{
  "fusion_encoder_cross_attention_every": 2,
  "init": "kaiming_normal",
  "optimizer": "soap",
  "final_lr_fraction": 0,
  "warmup_steps": 3680,
  "adamw_weight_decay_other_params": 0.05
}
Rows from block 2 of the fusion encoder of a small model that answers yes/no questions on an image's attributes, named by matrix and row number. Rows with one number belong to one neuron. Each number is 500 + 40 x the weight over its row's rms, rounded and kept within 0 to 999. All counts start at 0. Numbers have three digits each.
After each neuron's rows are labels from the 100 texts, of 14976, where the neuron reaches its highest value: "tokens" is the input token at the peak. Only what is clearly more common there than usual is listed. The data: pen-drawn characters of a made-up script with 800 signs. In brackets: how many of the 100.
# fc1: MLP up (fusion_encoder.blocks.2.mlp.fc1.weight, 1024x256), inputs 128-255
# fc2: MLP down (fusion_encoder.blocks.2.mlp.fc2.weight, 256x1024, transposed), outputs 128-255

fc1.292:466464525496498469492492536505553446471529482509374563445477526547535534501503446429470508475396517484479474525485527502487479553479434511489501543499524451535470521478499507529439485498457533423512540476471519440518431520469524476421478540459493408504521500484518476551372469608466537519441449515488490528490473448503550431480423479512500423652461569479499544491532521542518557466523
fc2.292:551490521510528487552515575435493520467504533462532584452501450496497449449572526525499553464448527531485475493506479560460526518456499445580527469500540548564480548515493509526537463504517476494504514543463521497571487494501471541456579460536486475513457536522493564491599545604464522468444493492537473472485451435540537526491491537501509508521567499482516448499453557480494526517517
tokens: "thick pen" (100)

fc1.287:489497481495456506472522527482495482447470419487492521536521502509553541416524480548471446416447480468506498524544498484516534527559481537459517520466443503427567557486565497526487525505510514493466457493515554562488506501481516520514470495495507437438494471472549466532528493569521529489513433534475502485550473504484478497407487548475536511504552513445526474534457466528527544472515
fc2.287:542542485472478538489463559436554524524483531562457479476499483507495512508467449421421517524543493510453433517471491583487459475461505459575566429544433532464506546569449547501465501575521574523548464473544447447513440528441426429477483508515543586477582499483487494436533385457468482576533569564431532530487461488515485483511471451491459508554531453480490444504480470437520504558516
tokens: "thick pen" (78)

fc1.510:538517520414484507466491505564480430436544526506457537515540505458537494449498441549514491444419462467486446540470508454456468538478520465472534514499574480487491508507525556540530529478484488486502528469515493542558415560478487537530449499478425436476430539462573514564549433500441471466494479432533503538495488431511529524467514410557498507578522523463478487471596449512525535554445
fc2.510:463474517438505493593506512536555535596486527494619570529515602512496539517551480479490504522541549431501520519498459497546556510404493526500423475573508461553478485499420543491574462518507511454547488467559433526521541477460463488526496486519484555541515488491528496501518528491472519509538430485491517527448504579510509522431536478491523525512546518498447495507516470511502576434454
tokens: "two strokes" (25)

fc1.605:466544452440565466458544532561494523464481507570511530495533463436481519473500498500512487560436430541515518488477468562471503469561445567463460526561448496508538510453436579491529431465509449482447521498500461496565519505490546463556508468473533477517543474532535499424548581474507497505520483546595502600457561495529478557502467488513502543513467484475526555442527450382443464486414
fc2.605:474472576421477463425461482490498511475519571483457490499448505568491523567494469462530491526440465460598513501527529502542546486457557517549518477529483550527375478560493475527476562513463473493560530528466485544506483484495534516502491447467522485499603486487470496489544538416505492563474437483615530450531531452450576540511503570474560514495549570412507398545517522440592553499503
tokens: "two strokes" (51)

fc1.245:551545532589465509515488460455513535442518505566536549531528527382490500543504520490602450468519414440461559517558467496489463503470512479509478497518542547470483491478498564453390469573506520504472434533498463495560453529458524493447454449531469513514453509471567474525456507524551499488459498497513457490543549462529503478479514538495528444464457404504475538491501430521448462488487
fc2.245:463489469498500469499461503518513504529505442448484525517498492531534553547500484465489420485509508508523557480508479499519548572449502529552515463598518509545493499471500569421484509500524535576468582497545417553459476429510522540570500511533528488519521515476489477519449505510584570589500465460491568493514439470435515533451527547541546515543497511500631545585476485518507462491515
tokens: "dark on light" (33); "only straight strokes" (24)

fc1.155:483468516419464529453478458461467470466487484506464529534563522541485499561550477532423492488573508534481502425593495503475497450467538519488563498497553482573510425555469521438492435492474437492577466562572512487510522534532481522549498489459470513475479449511458526535495549536428599543431470474557473458473544534551455456513509498484566527531520502507515524478464466486496505510564
fc2.155:479603525555470517491553536511481419454567556543537497535428514486454486508456522534486529466533529501507459516539479513562502533519474500462473493549474531485518480399488503515572571459554496539424468412529529476524479490521466422427460491494547520486515525410549446540500508462497482511480507516558499526476455453513479501449523500433522508462527516526583475515510465579510462524530
tokens: "one stroke" (60); "two strokes" (38)

fc1.21:500465497537518509510505469454449518554523482541434467461568515476501517556540567526552463481456487511512484473530473540506504479516508462522541488519529523528476473463508433541546488538495529551428542528515456471445428512441452460496487481470451492416467434502526522517457571507495486504537495504509569446536478461529455494473562594472543535458485547541577478512544498473488414528512
fc2.21:520511561523496462520514420502540478457519496509479518502469489484490506450549498536512533483497481426483467470523530563471525409444484514507494491563536481521498521518509522513551545492428451531561401493497470517540489498481509474455473491541582531477471471513499458471568522501511443469490430492547474480450480367446520510608456443508539484584587449463490464487504440517463468456525
tokens: "one stroke" (51)

fc1.545:497493574581487521537575484489508538550489431473484457491452567514537506486468475437519476498435580539463548512494507492484518419476504556448463465489526511503546575485523541485430490554565523542442494488557552517414525515438506528406512471540464483510441561522415490478457463476527470502436481532450488506442433464456528489460562511463503511497592470516492473524535462539527527409543
fc2.545:510476503567541452533453542476444487464556467437504513522468535511485479534453469563494451477549468410454498507513483473484521518518520486478519394487540480494504562565493499468561499485529522449475589431442506477554466508528505482495507488500445473544551481419525498582509508466481512521471495425435475487530581483519486481503508519506490505533437506508471429445515489497533500429476
tokens: "one stroke" (38); "dark on light" (33)

fc1.660:488534480477533477500515518524521512482481537492495566462501509507518477489486507576528523523492454528484538532487469609470481498484533514544516441495520484466506507524457449551521475534522446525508455490412527492468541553497474525478499450507479513498490569490499509485440645548470498555531490472523483581477502579507474486434431492512517494525444490480527477505497483492475512523538
fc2.660:533407461611507523499478516478469485568545513441530545520547519581557469544453529485491526516481436498450516469480495557586476531473445515470474421423469519534455437464445506554514507519521538499550502479415501485550568494482547533477570488524523545564500492556427550496547476555510523505405421526507502503451491464505524515557512543528487502506479465396474486550459449530559532481515
tokens: "a curved stroke" (98)

fc1.504:455573492424521509520481537529409476519495488478440492510489441533481530421471499508462398483447432523520506509526475541457556474514527495437468538513527461551508521385517551480572526550481492480432535545480514496461509512464527514433454489568502527568425398497399537521526435481467468458404564498512441488510511486532515506469502425447508547547511453487530515503493557484507474522527
fc2.504:500558475538434557481511526485499497454432440528455456541434524440487452565411542487519515508526511502484519449457524490482489528617526541519504488405463561505444515537482532426486529431527493464567525482544429511481537476553521488533491500527532421507464522433459457495534421533484494491530489477495488542446551527456564565505585550498516511480544474488509412447564547538513517505486
tokens: "a curved stroke" (84)

fc1.227:542430568517427472440548413495497567517463475453507527481484478501539534432508392414497475542523506497506570473507493496485543446449471517452507526560544522432472465479494530500482548526458507527585500509536468487530450561496520450498512504523483484443494480449479548567502464493461469467488530511496545498497514518447537547559462552477515579520570528431481468476509511501508432508560
fc2.227:547510521498515435552552531459489514489549496483504539514490453498473459481478478458447551480445503456488548507446473513507528580462489473447476508516478554568486544529470439552508517510460506628485484557457502478515478472541457418542488527397477514511553494483555555561506521449523551485479513534501557542516563480473468443474466512492521458504510452520455496555545489451442459525537
tokens: "one stroke" (10)

fc1.650:484550540552546547473535366521573471515481514470617474463536491553510535465529492485516465537522504488539462479492502564411487492539451476491475466525458477521469577483473484520459478483550486530491471558501448508451486526498465477593505496444530546526574527500532499486402465516538464534472494513489553500493427464511506513534548503504561476514489532364507467489526495493538470471512
fc2.650:528376396443533520466438496455447520492410514479432494558537425511611450464491523532552484461450499487473455506549467544491567458409509526450432516507496539605530516447451481559540506435495493485496567500514531490506506477457455553403515503484428463437490519431507595502513484420477496542510473517476487469508523517508487517511466474441505504486474525495477520511542535551467514524492
tokens: "one stroke" (33)

fc1.676:429516419573508481456461523496520484500517554492463518495475533443405531562432470467549464492494461463461479554485443525496492448498407442399534474503510514587476555500513483533549509453434502541514538483540477508516492529455524538541426519489538482575528474488578510523523511482547526523436554486464495429467450490547483512560542520511505484512526535429456580516513558445460468544377
fc2.676:526516527516494443534557443511475452493491405471511459479500502526514433537540424495406518474437555462436488453464449439468486523496532423493525515462523579483499508464462550557450477496597536443473496529534513460529495517426439501432515600530516403455531542482450446422497539503499468505434536472463502521521515532410486485506471449511547537519535480534529503476500505445519516472516
tokens: "thick pen" (80)

fc1.140:492523457466527563566486464526457560462496502504495457488462520470478412525513503551514552564566550501490498428459550475511501496486524509436496456495473655528431548484480444465544462432493455545542552524506450495473490509458498467467456456497557495480467514451416500557470471511563579520465484532486529527540489521527469450501513521545516533480494502432446509448399544460438477443544
fc2.140:497510575500441462509490520426474538516490490465459478573505529534504513547458488429496513458504449455501492478489506448522502529466413425548513494435466514458472514435496515568587501507531480546477524462490500566458520501492479506561565500508495481502424539526508483461554504491519507527445413547412425533475486544510437494527556419465477553525400547447453512546561521422529512540427
tokens: "dark on light" (65)

fc1.304:441434538496567538578533535491481459550496415547487517437484481592439469501523585527546486423454478509493420471458560471521522526514475528558479459549502501491567485510483525489582539580521463426471499514470453478522473464505449495440485449501480472488468541599511484479519539443446483453543581517522476507413515558509549476513489435501569541522435569522496461508457545509441418478436
fc2.304:472543484460500546486551501492511501492479463488474447435453462496530519430493426491514526521512527525469510481501441496466575522474513514415586507519526483466521457461532521506455553481544491472515503452467506528442522501494444434467504492535507414419501456445485503408507453510481603470490410406508446462476533494430567465484510497453459469450550547530525451466467527524510518464459
tokens: "thick pen" (91)

fc1.167:428554500462476479537486484520475523454497469495569539551449492505475473552476474592490416532538467465527465473549450460526568502431522437439467488512512575465426528471478478436550505461538433446475539480391579566516466485519557462497470519540491519470438479479573542512502497431504507502494510553499470518523501515504505456450521477455431484471499495430535455483521438503558495513475
fc2.167:447459528484543470545511523471493500500483511480487545521536526541575473480512471497526535495407462509477541575443460516469407463510528519430476508475558423592489530508490478469523500484538525435527504509434517592555487482558455483511480505497459500462467504496506531462488463527474510510435435503480497505533530436481493528525463506567519530472457438543509593536525473525556559525430
tokens: "dark on light" (82); "only straight strokes" (17)

fc1.171:523537457497476504479437536513490498461524484462553489504554491531512514488537510449456500473516435504439540500582393504447482465528455414457479488567583415427459567514461484573460477478430562479461468473512480575457457485476452513522514523579458419500421552524480506475527530500533531455453486483528489543517465550502553483493526556494499528494503513507446451506532483511446534500473
fc2.171:444512466512437499499484545493536456619520495505491436520512435540510467497506503483452495487468489501511563496536523501511508406430553455530488503476519506497480527533518459509568553510520472545548477488490527430459458440475460408501511531555495555586513491536422514484553538440531495552524519504495495473559550536466489465479485458551570557487473522558508505496439507466483519525533
tokens: "thick pen" (52); "three strokes" (40)

fc1.296:542525457484514452493445546482537429442482541452531495440458503567532492485540522557472444461465492479539481502540531457437526516478470548541524536363564532496505460427531476518471574501488478479491512467525511501483469545462492489561529525544475525556538516487454464566474515477487513504449535497507507515526506491512597480510500540507511529545507434451465514468444481511502536540421
fc2.296:519557487512503517458490472410478483460508490581520420495505479419495498520491499529561512511447462494469487574521555492542469507503489527497495510452490468468446492546446503519496470482464509614450539490451528571552539544473490506521490522466486431538498526573565469447489441525495505498533466488511532483426526492473462520495491509519399459468575508467439437493508498480539480493534
tokens: "thick pen" (70); "four strokes" (19)

fc1.32:577519459520575515587443551472462453442470497501512490468553456500527487493563559452539476532466442523533509570422475431469534506500486461481499489436544547538523497593548481558542495486493479512513428510493519440445479453488443517442502547535520483514482530483525483496525534518496574565458529503563510531534538530500479442572530521531463457569506421526509476435551501565463451507424
fc2.32:579565475471507460493590490508484489544490558468576517535470450477496407449523507416564510547466464498517459530495480491471452474427454517483589488510497455483472535504505562616522476469565490457592491493507516499481534498515488519441551527514542499475510458486588501486514425548513542411550484539480473522469562419509407528471475497550520480517537535490547500491418486489513511539548
tokens: "thick pen" (93)

fc1.688:559536460522459399567425564547522546470502521580482490523459512584603482470533470521523536498468481480533531500528496529554545506432479533486485537582491473518457478472492457475468535554484592520502510498599578493522478561508549492433545475498534501465592412440530514479556578453513443526516506493457471578498470498545466504483493529545533513482532551543514555478459513530477479475483
fc2.688:502522532528543468477518517477452538460474501430507441501436502475413424493536516469460484505463500537485480494526504517483507499503546491527542509468536490483517509485478549553598505517522527604427440477454497478423502591491504476541499556548373517503513527439519475486508525518470558491420429518504605526410436477457521460591527517544505495465448497490606473467551535447439427485543
tokens: "two strokes" (45)

fc1.191:505515411515472497503524501492495578461520512443491458461508501472404489519474513494520483465459560479458511503519524473471464474590548522481556525459415522488560508531489490557539554468545564470481520490584494483537521488512552504431488444505536512466528445498498554556391476494620552469494477485504497512564540456591658434482546508458537483557412480523536498555473435499492517515513
fc2.191:493506509529488499575469580460454517461446482486504486449487473500465476485462529517466447500510481560589588529484478464474493474447509471495460514554540558509555468491501567450415496581525481504408538522591537546550520465512473508532471567504458475510518520440485454539490470539489499457534493449512550504461528491542515496492433437454482537522492494539468499456466537547471496536497
tokens: "two strokes" (40)

fc1.671:376504527435485458482458496532443469449491529518483493509501548520477452529489461492484485588573591527512553512538523561610484507480497517540466506492512565548477430472533503478513622449499490393486480478442510509493498438509428530454471440549501489472523434500461476535450491512531485495427491489519559499515497507542559460526423473497589505447453426433500499539508526588467593486587
fc2.671:535439443507557546481501498476505482479568470498507464523469471540457523511423538523498492471502428540481484493443409500599501524503455471536492608591497522475472413528467473458536533454633487514545494489459493523522457514560391535450588501418529480511496572535505508493487495490465505559469477505493532539516488571539509534531472492469503540450471481416512519459489456511506485462495
tokens: "one stroke" (74); "only straight strokes" (17)